config.yaml
model: "masked spectrogram model"
dataset: "single English command words and digits, spoken by a formant synthesiser in many voices"
train_examples: 78125
n_mels: 64
hop_length: 160
input: "log_mel"
win_length: 400
method: "simmim"
mask_ratio: 0.5
loss: "l1"
arch: "preact_resnet"
norm: "batchnorm"
hidden_act: "silu"
drop_path: 0.1
depths: [2, 2, 2, 2]
kernel_size: 3
stem: "single"
avg_pool_shortcut: false
widths: [96, 160, 288, 512]
init: "lecun_normal"
residual_init: "scaled_by_depth"
optimizer: "soap"
beta2: 0.95
learning_rate: 0.0014
beta1: 0.95
shampoo_beta: 0.95
eps: 1e-08
precondition_frequency: 25
max_precond_dim: 1536
merge_dims: false
one_sided: false
adamw_lr_other_params: 0.0011
max_steps: 5400
batch_size: 128
epochs: 8.8
lr_schedule: "step"
warmup_steps: 100
weight_decay: 0.3
adamw_weight_decay_other_params: 0
Rows from block 4 of a small masked spectrogram model, named by matrix and row number. Rows with one number belong to one channel. Each number is 128 + 24 x the weight over its row's rms, rounded and kept within 0 to 255. All counts start at 0. Numbers have three digits each. After the name is the row's rms in percent of the matrix's.
After each channel's rows are labels from the 100 clips, of 14976, where the channel reaches its highest value: "top examples" is what is common among them. Only what is clearly more common there than usual is listed. The data: single English command words and digits, spoken by a formant synthesiser in many voices.
# convs0: first 3x3 conv (model.blocks.4.convs.0.weight, 288x160x3x3, each kernel summed), inputs 80-159
# convs1: second 3x3 conv (model.blocks.4.convs.1.weight, 288x288x3x3, transposed, each kernel summed), outputs 96-191

convs0.51 090:118141162146125056119146087158139152111102086123144081112081152115129159109172134139131120141133151120146125165126129148096143120142134137144092148071139097136149111128108139127138081118099149132100120138131160131136158162126123120120104112
convs1.51 100:103126144150143116152188108133167143119140150143110158115122121131077117159084151155172163125109124133147161165123143170139113120119126079138095125150110147148159127156119171112108182091137111137138101126158126179132177067147140137171152140133168123130147150100113152103151095124166145125
top examples: /v/; /f/; /aɪ/

convs0.284 100:106118132129117144114137136151146160100139127104121153126169154088131133082130133129142078085113097124143126130126158135122136146093160176117118157109173138146156149146096072132134149129110146107095117164119163104143143060124125118138131139
convs1.284 104:104121098122111119105161090138126159151077138114148095096121141141105153180111101176119100148129095087100128123109151097099146104092097115107101102135128112070115142134128135105121151084103131103132150083154156101171112113133139119110123122138147095130114141134141195172139127099144115153
top examples: voice: child-like voice

convs0.110 106:150147156081122160111119118098084105072127141128101123164144130095104083149087122127146127158143097124128116132100087134148132130164154138163157102107111122107108101164115131136103097136129145127123122093143115131126134104154122124115114133
convs1.110 115:131123135127140106121145155192118126155142161083089120110103132143117147144082124156137156145098150164164128133112104121194119146139154120123115139125131146113162133146154116140097099123142129134139139109150134113165150105116124137150084127157137144126147146092107150156108122086132139109
top examples: /ɹ/; /ɔ/

convs0.42 081:141123109134117135145123130142112124145118120127142119058182155118146122106158072123151117158165169135111141121101104115143177114110104159082115117165115121135133169129110123119126161130166097109162155133090140124103128125150107169094124132
convs1.42 078:101129129077137165176120141084095159105150113136072088112116151105147112137148106159124135120112152128114127106140157132123095132114150120147129114115102118157137085125117142163132098090132126113107137168112130142144096112137110141077116133113140135093118081160143090131131146130092149098
top examples: reverberation; clipping; thin (high-pass)

convs0.130 095:206131129153122136134120102128106111063128135032111111119138149115128130102132088140141139138119149153123123078134118122146140163159133112125148105089132139091141094100129100104155119108081109093147103105114134145080151120132114104141125101
convs1.130 117:132145106142124139138146162126155112113082176156135179113141126124133126148128128137125113164102134138089181127105140131154099101134121152162122133110153154172122114160099126123124149144166111104143107119141106158155171128150091115081114093103146127135098152157102128105138124162141052094
top examples: /ɛ/; /ə/; /ɝ/; /v/

convs0.122 091:103137126174135141138133118141141106137133152120146141086096112103138156142145093103132119146135103107151167126134132131094166112140139141180165151133101093141148173158136115147075170113159123108138166169126156085111142134158097099109096142
convs1.122 083:123142134154154144112198133144162104140143163130156096083151132122126119136141152130114164141158147159144109141078137098130159095133136120150120084126160117168101181152150177112136079106160112137122109109125128131138149095127152128171111111159159093062175155129127113135121096152148147160
top examples: clipping

convs0.91 095:117126123157151120193117156112124127148119141162161131110140130115099114144141140095098098131127167153153095106134102137142133074135119108143103144169115118112137095118076094128111182120176125126112118152154111119116104141143161148129141096
convs1.91 106:124147148126107154158134162130144128148122113105147121099132137114121092107106126069154159155126157129115151126123082162174122146137130151161120132134217111097131120157099121163103137153153140136168136107115107164111161123119112137094114147137142114110109107178125077106159097099132134150
top examples: /t/; /s/; /ɑ/

convs0.82 107:124113150108097128063133147121123092110113130098143144125144083134139083140098126128133112149106103111092117128121114154124101132129123130177110142091143093112145087145143157101087142109132135141126109147114151126135132104144151129130102062
convs1.82 096:154113110125102120119133153131086085115133121141127117105127138088088108132120128165089151148121107149170140107175099120141125139143126125152145118135101130142153136100136144192089123137112136129114108124099128177130149112144125153149091148144121129179134071128162107090109153157136137143
top examples: reverberation; /ɑ/

convs0.61 100:099153115138113143099121108142160147118121125130103130135143143131144121101164113128100125084087145131163146146111132134073115091109115128148113119136135149141173134170143123137108082135119210117105126109117099132106145175109138131120101136
convs1.61 111:099136132148125144125083118080146134091102152109142125159120128126113132120110136121140141128142144097120129118130095131105127130114138111108162121136167118101125107151081110141108104137165129158133127136142098157097144141132124124121139114129120101113115100143106121131122123126104087115
top examples: /ɝ/; /ɹ/; /w/

convs0.170 109:138119173121122113164144159149134125129132135133129129138118135163140116132103124113116155132135156122077117124111121150100138132138150133104125106102113145128155138111118114148109120130122134115072083127127094135115091125121111117094126139
convs1.170 108:122149136138168133126135097157147136135101132121148171117121118137162084119118141119123142093117114146146123143130105167140156196136130099116157129138136098077135140114118125120123101143099147124138102152150161182185192159081139112114139125133113135127069147117143114161111127087159143138
top examples: voice: child-like voice; /oʊ/

convs0.21 105:115145140097118135104159098141136103149138103090153141130125119117101078115115138138169108142129111113119201130109090167118110133124135140115150109151160125068133107144173157130143128131101112150120110173104157130119099079117112117150136067
convs1.21 088:122159130136150148124135134125099121143149127091125125157088132149143170107114088168109128089141098124140116145125130097113145101098139134148149157084126132112116106139132124102111136133107132080154125155185105122154117117110145177151094133143095135156163143104097092128134139085123088103
top examples: /oʊ/; /z/; /ɪ/

convs0.9 095:122150132151137146177078132132159137115135108168133118100106149121141131117108137094130162161117163167168133123079079107130133086153161161121170111137101072116132156154119166138127158132119131111161131124160087127148130152164104122130103164
convs1.9 087:151124177145101127092105129150141148132098140113145136110127091125159109157136128127124152136110101116162133142112090149170105143139107153138161147142137154189110152127089154151123146144132116099133135123149092123151098108084103125144111095122124117163163115090111130120118121106129135167
top examples: voice: low voice; mains hum

convs0.66 091:128126120085120096145125170150081119111063160103119101140141121115122086159111121167125147125094118129085140150082097143116138157180170157100097117094125159110118128113113093110142115155102109169158139085133087143161119136143117171135143130
convs1.66 092:131172175160162095135107116163176083141118088174102143117136143133146125114129145169164136116083102122160175116106156163193125113151102147114140103140169109135152101102113166137139132120148128122126148158134141145108127137167106109147144164125148095140179142122145108123107142144165096174
top examples: voice: high voice

convs0.93 102:126135138157133107122148169139104121149169144154127098118131144157113149136103115144098159054083116101098126139138149173076138155142187124117160122171154139134124130112161098101139124122116131081072126127121152122146130148091097112134131156
convs1.93 092:102144158108126120109098127108103154115071130109145128112157140146146142134141164141135167123130085092115129103112153133120156119110148121105122102121173161108098121121149123133141132130129143134098102105125156124158143122161132138137169132116124135128119124133121106122154109130145150125
top examples: voice: child-like voice; intonation: rise then fall

convs0.197 110:092130116098135156150142126197098176117134119127154120118059160109105083144125155113118132109143111117119165110122125122087131133163082121134100137101123151108113121125161094112161119146090136115196130117151105136132120116090089124118124117
convs1.197 106:079098108121114112083116162127121117132091155126161134105143084120113151123133131131121100115152143131110132119146160136097112120142135139116105159149210104114104108115147100104109107196098119153118145091079142134172176135104117158125129111134106123114108121138121125120123168134154123107
top examples: /oʊ/; /l/; voice: child-like voice

convs0.248 086:104154137090113139208173134112155145134123163138107138150127147106147147138148153114123146149128169118151127132157114159087103134154129128163141170171130165137156147125134107097141154117091140090084133082149138137124129099145127118139154101
convs1.248 100:114100120106122132134122156168136129154119099108180120120104123125115132118148162143164119122133124062135099089135100103124143134144136100174148091116106094130108138123115111169120083095097125128108131120114159155180054129179135113145112127121123116132116135114061125153138120116117097160
top examples: /s/

convs0.87 084:110117143139156107155085097100112149155141133179147158141105150108156106136110127116133085129127132114159066130127163118156137139155128136148140151084165100147110065153131159137110099139204145143127102121089161101156152144160134155131122153
convs1.87 107:112120133120129118145128162117130077095134126140136070152129067123165132140127089138116118149149140083130155159110102123134104123146133139096127172127164175138116089163103076109098105130102115116131134145149113125147181113145105125118148112093141113144104168152080118061121134139155165106
top examples: /ɹ/; /t/; /i/; /ɪ/

convs0.115 101:116131157137147165182116132100100141118141144063115129069148137119132128136084111118156105166118126087140088107149151115182137109128126121140111145148138126108166084144116120131143147123143100106134126123088136140156110134190117158136152142
convs1.115 097:118101095138177094095092134106170150157133126081151105124115117115122142124166129129126109145136124096149125134125126136165122130116134120073123122108101118157112112188099130129105116133129122121125096130120134122135165114133108110086131138125153104136087171121115089109111135137136113095
top examples: voice: child-like voice

convs0.17 088:092124163141107116152120104160162168097147127141127104108096123101147146140088133142125130127113116120107125113147098147125105106100133140147087122094159130105131095136149145155148183114166122106116068115102115105099127149087120081135147100
convs1.17 091:161128135109120129105174117133125135139091121161095136134108164141161155104106150136153167101089132148151150139117143155165142128103121122108126142128136096158120188111140131096133092152171113133132169126098133113107114115156119136171156158173143146160147104137160124136138137108161111129
top examples: /s/

convs0.173 077:174122089136154163141148138147154138165122135150136177114158130150145131133156128155131105150127104158100168138117131107144143085121155175156162116128164106097129170152085149166125162130172114142154181127080129127149158128146108125096148177
convs1.173 073:083118112138104108129163155094112108116082164135125114113187148173143122153157191147110114116123112138131154118103123120129123117167144112164123139100129070125135146150069177120101122132120114113140116113164152166147084145123150115096115109145115116078151121122127134145160136134117106133
top examples: reverberation; clipping

convs0.281 092:116129151151157177123116091157134094134134135161098107098121162115088116167093085132109148120136106114113132076073119142105158132149106096115120143092126133148118145123140114068133132128055079151071116160128093102116134119177087104136107145
convs1.281 100:126163121142089094097135118168132076128140125116074167115108147114134118124147101107159113144148163105114121150096138102126125170151153152110124114139108128110126107157147121138135138175170123136129127147110148140136132172117162113131125112123129143095154103125141144138125178135145140121
top examples: /s/; /tʃ/; word: search; word: yes

convs0.245 101:127120095118132109125134162153161128091099121118159062146123183096150144126112116152095123113131147157128129104121147108108122140126117126168154111107157110109157107146124121115122116072100161110134115126088128132086138156156139117126121111
convs1.245 105:145172130130160097160123119166143098120139110155112126144180125164130154119171120121098161105122130087160107119113150117130144124123151151147098123145131102131124113108082153132151121139149141142105115134134130119156026098154170121112112138142121135132131150101137117116146115112144123085
top examples: white noise; pink noise; /ə/

convs0.84 105:110132143144115122210131117136128134137151121144097137089127166104152104162141178140108129136119150166144135111109140161133105128124135103094079171096123160131138144095141136158127096133160140151173110133137122110117098141083106156117120089
convs1.84 105:105104141141139130130097172125127153124119135114118080147129120132130087137140141117134138168158133100111134168145131155143139157117161122077092158137158148127115077125132123109094120140138121083137111108116100119160186144117137127104145167119140138177111090089119107152093133090143124113
top examples: /s/; /æ/; /ə/; whispered

convs0.76 103:117127159117140140155097140144136113138130139123126125119154123144104176146148147172121112146105124165146132142155125144112113052062149125144164134094139140094117111136147154127158122137160191100111133106143122112117100134161130127149178129
convs1.76 118:106132085100158148124121113107131153145088168148104108135155126128136132126176121136086118116123122097115107125098126117092138148163131160163124105110128072097130160116114137103121149142113163103118125124098119092116100153142125127146129100109109106134144159095136128129118157146129106103
top examples: voice: high voice; /m/; /j/; /u/

convs0.274 104:073151107109142097156140115150112180095140130106136077123133150162140145106130135104184141141089142167190140133119127151094133157153092139157114164123142163092099158109154114089134119096103149083126125119101132151114109122156123116125112154
convs1.274 112:143150162147147108140147147155125124114150120170162119137089102120122171075121132116140121125090174119132148096133184111160142144111146111154119081138104097100111134121122131168123154125116137107136149143144125127112141123108108138094147148115140165093127106147152131097136148073139142156
top examples: voice: child-like voice; /ɹ/; /ɪ/; /m/

convs0.78 107:150140159140169148104152066137130123189132125105162106117137122135141097166102094156153160132132126121129116153154153134124141192149109097111131133149139157092134159099138140123149102101084098136093129127118114129146104088141126131128127140
convs1.78 100:115113147121103158099102112093169149142152156164090137108104107109152097128105150132093127100115105137140143135112088178090127149154118150128148126148122104101119108093154114149099096129101122103145104082161107134117104139056146109115150144100115125157118200052159142135104146137145146131
top examples: /t/; /s/; mains hum

convs0.172 104:085116117139122069147108140122172117122124146129131097120119148098107096162135113105142108129118147126115135099143120136118137100119166133149177141110125117130146070099120138121157138100099129084075127117128122102117128143165120153132096106
convs1.172 101:159135159117141126132146119144137131137115104121129144125141119091128176122140154139129112130101111123118120124125141122106102100147142117102137169132136112125088151153108096134152166139143127109115133140103111101107165119136096139106114130161136165107121144087134114124133117136107168116
top examples: /ɛ/; /ɝ/; /ʒ/; word: measure

convs0.208 088:169122154122136108160095110093100134107094127102147126106106112149102097146139161106139116111137095127141137141101173167150158134100093123087103168128170133124135074130120134163095094130131157101173119116115121160135083115100095116098115118
convs1.208 097:136126132117143136093128156145131115140111128099135106140130086135108076138095138118103155094074109155133145139136152099130113112104128128129148153161106159141112094110135088139119120148110116115123150153102114113164107132111118148142132129094137133137132099066120095129115108079090163144
top examples: /ɝ/; /ð/; word: weather; word: zero

convs0.229 110:138148125110122168045146165129146135109094094126143127145115102097123153113119134127134163123117122139136158151131104138137105138133123176157124137157160120129153140154140152155151105117117167151175115093096152117149145115101149128131113101
convs1.229 105:133086113178144130108164138144097109124122137098175083120086112135132133139112101083121111120127098118119143134135115118125121137096128111136112079125137106139150150150123099137108155159115145120153158162118121123142121126130120118155131121100141108133102130132106119084130085128140103180
top examples: voice: child-like voice; /ɝ/; /ɛ/; /j/

convs0.226 117:092132179123112106162132064118116133106134149090131081097086131124100128160097121110123133122107103111140116128156124125143104101157154116111171124116117133079128125083118137108160155084122088083150155132138120117112080146113112124178132150
convs1.226 113:119104162080176130154132102162135113155116108134128091111090132136137096112116094120148145141157170138141170120129116119160116122159122155115156144122100122122119101143132107124111110127113126149116120104114125140125111123122130157164142158078111120121105130117117127137108152147132138119
top examples: reverberation; /s/; /k/

convs0.285 106:151098101112131151145198128131132106151109102111096137155143119138138113150117060146139157090163130126126116097157155142132130119119092103121120115119152143133141095101148116115140114132122096129114162119162131151104125104139105063129140171
convs1.285 094:102115129128096119098110109086139115133138127109113120144061112142104143155126151118163112116149131101137155159091129127081090153129114159121132135125094112162113143112157142124119148160117123120114161114153131162108136098129118104132160120114120124129126140086131135131089150158121157146
top examples: /t/; /s/; /ɑ/; word: start

convs0.24 107:160150172115082111150097123101112140156111162112127134112140160119129093149099107091130147112137138117084115099153128086123106163115103167129143120149072134110100125114139083117155157101087124134087121098123117132119098088114153137126140101
convs1.24 089:165115125169108146166167133139132144131114141087111160135132088156109133137105098138172157128101133126161193117179162153140087116157143139149135141127134167163140128135102148121156144105185131120136109128134162114176136108138100123148159161118139143146122152187124134114144125155121115078
top examples: /ɛ/; /ɝ/; /ð/; /w/

convs0.147 090:140121139103140142112182120157097146127122138156154110147106129125122135114115113169149118152140152104102141113117102128146140137131158163128120122165096183134119137176141113157120118098132111165134143108108038087140146093119103110119137156
convs1.147 086:124138152131107119157143151093081146140129077180161143074128154156168116115134164124118135133120121114134096075145137080142165107092117147129135098117144155130138184083137137125142108114164111115137113103079122118129069152092135142131106111113114122085082125134131131137130114083129059119
top examples: thin (high-pass)

convs0.263 093:081175103125129200131157106120151120131133134147105137113073130096118121166140063167151150107135117132105147087149108141146174135178109120101118125103101112111150132151134134097123084127089110109107155094093117120092114128131122135151116129
convs1.263 106:158162111138097094131179094160119134111112109162163150145126129128162117105104124108149135138055123138142158159133154133195159113136135132157139104158145176117119136145094140123144116119095137105115151153119102160134155171149136147135140118153112124094115144092153153126106114120159116117
top examples: /ɛ/

convs0.15 112:095127118126129131151178093137080119102180172122145101147093129061151122189128132128103086136118154114118153125122119125136156135140136133137124109116147122138094100172113137134142068121092137117150124153079169122133158157094116108140101108
convs1.15 089:127184135159124134115113113155125091118062115111152133086135132105132177143141138116095086085090169122126129116138129152126163119108106118114136112102173106126113117109140163168114111108121143087106093120122141147140080136123143123157165142115124089132139100108160126110111120103157103106
top examples: white noise; clipping

convs0.26 120:106139130141109137093114117121157143123099127142116094118114150118092160145123115105168143081160117159138133135109121135142174115152085150123137136129107160119119108108115101123140128162130143106106082132152072149080126142140079167095099128
convs1.26 113:125125139104200114128137113128148211132106090101073131112178120115142100104137136127099124127140165088128152130119132150126144083140128126132142144151105110147103119117154116125144123142107134150147119076124092129135118114165148124109141150114130141156145127124085141139113108114116164150
top examples: mains hum

convs0.225 111:186125107132154157125130107068115100110114107127100139121110109096162114147121119118128133110131142107109134102078105143163149168178109125117121079125139149104141082152138116139140127137076112142166135123134111132135163146137090135135100105
convs1.225 106:117099163169124098113150098117141109127074124159133122085128142084170119118097141122136177148119102116068124138153122136141173141160138097046166138147106116166148161088120140127119125105104103134107125132077145133121175152131157117126123113114116136097113152160124140142106130145126073133
top examples: clipping; white noise; /ɑ/

convs0.183 097:117135129153100148136113153122131126122160119113142126097125151161110140148159139155139111142119124092097124108081113137156129125115094104119122135104100139087145123119174119157148152080067184117086151180111148130092120165154144097113112109
convs1.183 111:126199129113128179089190139113138127104138099118080128139107143151108109132112158153052117116107105099127112134144119158143143144139160121146122122137146085144150127091115169127156098091187120144153123135138108131114120114186133083114137124171131119104146110098097157149127172169151116117
top examples: /k/; /s/; /t/; /ɪ/

convs0.107 107:122119120165115171114101138148123148119187149129112130138127125153131140129136102107121146145115117089120131121105116161097109119159166120143145118093140130152134133107141118153133141086131151109006098132125135111153095103152163114136106121
convs1.107 124:130114119097195133114121148110111094112050154094123103124137136141116083157151142136096093131095143146102126118107125129131113145116120111133105097117166110130110141144086162121108138193112168125126121092151142121137117115173130162113129121157143138097120126144121107131148131129113130128
top examples: voice: child-like voice

convs0.70 093:128130133101152132142106143094092156133139096116139177106126130125096109139110132081153140129128115122121160143148142146149148089090102125083103123125132137146117130122114146131117122128161131118128103100107101158118112147127124135126106121
convs1.70 096:149148125086126088119128148093150205150149127136129123145149128149078163127144171116163127133167125090135122082132134148154129146124126110090104176115119121124180109144081123118114124115157139130145136126115135152113126140160121142113128146140151150148150193125133107134161128154117124145
top examples: mains hum

convs0.237 099:103122122118104165097146128123106109150122113114148131155168107106097110144103140097143147138111149157190125131125114123130097129094127127137127132114067097093155127122133080096115159149129140130097106128146127117096103148169130145126123154
convs1.237 095:112152144105108145163099135122144113118140173147125145129105103127111105128129118138125146101161121120112098152114122117095114161113124156166161082123149104106115113116115149103116147131159117137123133063105103167102114159089115104095122141087125117110098108116143214120129095149098094165
top examples: voice: high voice; /ɛ/

convs0.156 101:118108130156191153151161103152108099110159156140133096098096107123106116121124132131144127137095155101125156128077120108125206151133137169136079097114134109173120116122132085111133112167098118126140146116109120124182160140128121106152112128
convs1.156 094:166154146151135090127145172123089098128134154142130164150143128091164148130109133144165157116112125148146113088125158125128158129127111088120110154129124117120140136166171143117122124099134131130141139170136122119136136135139129130136162106117128088103125145091110165137104081113136132087
top examples: voice: low voice; mains hum

convs0.48 104:120147090124126088158120125128097107077069134157083120099149145093117086124116118137157099121143144111118088128125144147118118150129118116096152099077126126134104132130142155102149113093111111117111113123154099122143171171112134124134101099
convs1.48 109:144080150118138154152095144082121103164107097154137091163134145137127135106133135109120149143121071072163127138124090167116130134114179084151117113164110125145121132141089134134130114128100115147099158102140126146127097149114113120116128103120117123166110156127107053128133150082110129115
top examples: white noise

convs0.238 097:109151123141041121123096130098116137152155148104159120095109142147115131107083118092123108108126140146175115176090129141106118126170133115122093135134110155090101176093106087134071115135115143105147153160150139132106093142141133137144115144
convs1.238 097:112075116139122149093123112125132130154132081125132122101143113134140141168105134117110139101105065119167116093124113130160082114122147170134143133127120132140135153082132130147129083128159109099179123109126125121117161142099158095192149132137137133151100135130132104098135135122107146107
top examples: /k/; /s/; mains hum

convs0.255 092:103096101147070118125159129142160118139105133143078106172118119099113136132106065097120178118122181107110121182137122114105141112162141146127140094101140121098136142081130116124144137122124113138123103135141162129140152116167138096126079141
convs1.255 114:067098088110127134138134124083117132129115123142173111107122110117139153110153156141114105092146132137128106112141141120097122131157124119112138096111113138119126125106071128106141096169142133118141146110098105108139151168111109105126158121121113091130139104159137094139103099131136084098
top examples: reverberation; /s/; /k/; /æ/

convs0.89 099:167122163128141107067154131111135128127153138113122123129136145154135119121127162161160171116136109117157119133149113135124175120142117123101103162088148151133126119109120102147118126136139135119099089107138124145127146100136140148182121153
convs1.89 098:125127097121122157124178132107139121124135115122118099132142112108149127164098135110109081087118124111117132132109119140131115118127134146130118110100123115132121153126135082128136112112057109088137149135071111102119121150108097123114152116115083100141120122073116122121080132135133166090
top examples: /k/; /æ/

convs0.153 088:129134133146118137092140087164128140154109054108155116111112118100138150114116146108124108146093147102145128140097105118070117165173133124124107122127156121117128131098127112125165087161079130097136131103135174151087142048112103068107098118
convs1.153 099:152094124116117135110146136187074126115181084151090112133135138108121103139116122131168142137130150150099131102109113087169089127116127177169161112133152080144119116129175129140117156131107113112127116135110129083127087150131136151157141158162140138158155089137091145131103108144124115156
top examples: reverberation; /t/; /aɪ/

convs0.14 095:128159134116129116135062097109105142107107069099108125127099124111142089116136139128142117118130166111078143120109127119088128147178122121131129117134147125104093144122103134148114093117098097137127078123106125153156118154140119117109109160
convs1.14 107:095137119130099080144116177090100132139097140162138145118139150118103100157132126105108123126156142114141138127117102122158099116167128130152126093131101144145110118121088130156123155137123110138132116120114129140114059117131128137072115127117135129153105143126122123115140156110136095131
top examples: white noise; thin (high-pass); clipping

convs0.5 089:116128146132121141153178128103157095130160164087137177138148144136120120116150160144110174165082120104096126122129105134124101116160090116138137129099121126117134140127109119118115107153099135107122112097149127117105192105130154112146111106
convs1.5 082:144149133128114159131106081118142136134119127128139104170130135128112144147098122147108136125095100111104122160117108126131135112121139125181137104130120092140148083156155113125130124133089132175121114116134139165160110156118144109169092105171121137130153166120131137187124146135171081162
top examples: /t/; /s/; /ɑ/

convs0.27 081:115143159131099127162120128140126098101129128116139136126156127144154115103140121139165104129115103111122142119122142126109124131157111101116129152142132143129139089161106148163116092117155128137158113109121124146134105103090119106162170103
convs1.27 090:104134101117117142084092098124177130191115136125122066142178154126149088107124063131135058117116108095145116125116131144157097149125124101107088126125111138154091141119111116090114117134104174098107182120129147098140127107127115118086157144149141113113115162135147101111133154131114127132
top examples: quiet level; /ɑ/; /u/; /m/

convs0.134 105:134119122136126102179108124183195133119125152116117150118046146108111116159112106118144116128125141109095126133146113155105143109129142140160097133133116105131122126155147084154118117092141153112148114091129136123156122131085112117127160127
convs1.134 107:064080181107114121077085130116122076146193119113110112149093110137130100136158139098134122120114120128138147091127116117147148139114144123066133135103109121161124130100137115108133143129109132112125118110154119113100021117129101148106130122134113116123144103120109120156095138116122121111
top examples: /oʊ/; voice: deep voice

convs0.275 121:114146115127130118175115115098145113133067165122148090122103146147119151115162141148146151146084134147145078148096135123106123111119166131153150135144107165106127116124123139102128117111123106084116150113113088130096178096136147133145114088
convs1.275 112:106103117108153144116107113137123114143145150070159082155147124114135183142123116113131131133158120137093146128134113105125123136145119096085126128139108093173126118127127092120156139124097130120152115143131125142143127144140139106130102109152137119132115171157147103100099113105076126148
top examples: /s/; /k/; /ə/; /æ/

convs0.182 102:124161134138151146134076074147118133102138151121111146126108104141138120100141103119127114145116140087133158127150131094104156136120138120149112117099127126151106103141181154158147097081129122143168105093129125129153133106094078113155121083
convs1.182 106:146125115133080122121119099124107094147087133127122109157162111144133139125128136147152112152137163145091127144123169173113094152154103140131088115149117109092125128111098146145160145119124134137099088106100125117148101121158095124067128148149133107142129114145107147114133109141100129180
top examples: quiet level; /ɝ/; /ɛ/; /w/

convs0.222 088:117092167179117134080146115078092072091123111103104144129135135126147107155178157126133170117118148164105177093079105157112108141135115149107137133100126130149131134118106154131173076118140118115100105141101119113157129096125085156156130160
convs1.222 094:124123143111121065096074139134159119147151147107135129106120130158114162136141109109156151121148113131123119179136128120145137141145106112109101159108117103175131129131136137087109114132097115127111183077123175091147112171138144141176090140151119126141128125153141102123121157123143147128
top examples: /s/; /k/; thin (high-pass)

convs0.249 104:130135134129142147114150130152142156134115114126085107150130126089154128133109098151149101099153158131167170111121080123144160144168100131095143133088128133111122100087142096112178131145101115125140112139145143141126135122121127117133192119
convs1.249 114:063133124116145134144101126087117153135163116135175104167175158126145128130138111114112110109144131142116152141107173147130119090128127138142097101115113105107106109142111142144151173155130120106134116132088090107111068133134152117064140127122133132108117121107114104171109126130092157133
top examples: /ɹ/; /ɑ/; /ɔ/

convs0.108 107:140108119130091136194142113147116161149138113170116140124160100098117124143146118170115151112121162116168143156130082151170144119104132135131103108162096156119065186141163130126167118152137154122181136147155129105132106066117141120133126133
convs1.108 090:096133113133106173120120112153132145115096129128130116127141111100065141122175105130110188117104141121118140096101173144102121084119152129104063141151152117155107165095104127102108156120125140134100118155119107165160110116127119138117141114142143141116102145103132099066089166107124151113
top examples: /s/

convs0.90 099:127110130136077148112126110098081146160137125086126160097077180151118139154159134121127085113148129072162091151149095091139120124108117116125122179133142137114129071113109116128114182108138118149135092106114145140094126152151131116097107147
convs1.90 088:132202161096131140134148085170158180088134107084174137136136125149117119120130162122134127126145155138119110089139173121129130163119128093120124170134127112091161129119177151121162125083153122124112114140093118156143133159126129085156113138103118115142148065144132142142171117154121133111
top examples: /t/

convs0.219 103:102148138130126151169125122149147130154140105075129102104085154130130131137128108143154122098142121069133104139146143163115135067099106127146152139086169126119138093119139059112100147100156124141138126120135134088147101148138118107139151086
convs1.219 110:133130116120174118131148165122098086125131140146127123167180115119114150116156137151131096126116105066137089141129118138150168126117125116088125154120204142116121133119105127089120139109119139095094123105149147131101151131139130125154135117123110156119121142124095154171097101134142100135
top examples: voice: low voice; /ə/; /oʊ/; word: open

convs0.83 101:167163142129116122154167125127130130116133090116137118101113120094108096165111089121132168124117150107122123059108134108135088189128126129125102090115107134118109151148120137121157144098083085136104132118112150080133147155152091171138111108
convs1.83 099:109147112097122061141124103085098127069115130128093132149122095156107152140128145129091127113097170137133093132105162102150125083121147116113116103097094143132133106134112140096140108127165132133165100125144154131104099120128129126148095110122132146162115128106130131132166140185102126105
top examples: mains hum

convs0.179 097:134118166111109101137104107144146132157158161136179109103121084159145101117113132125114108114153121136141127114123102096105098150166109118129095132113144117079138101108104104130144149141114114130128102108121089113139088112108119121115149122
convs1.179 088:138131160149105141161119164139125157137113092126147127133104125118188117151103124155125131136144074084156093089146070085112111132151153177119171138186158105119109141117084102120127132120135135128123155111128110113115165096071132150117141130118146140155106102148156121138116150107134129094
top examples: thin (high-pass)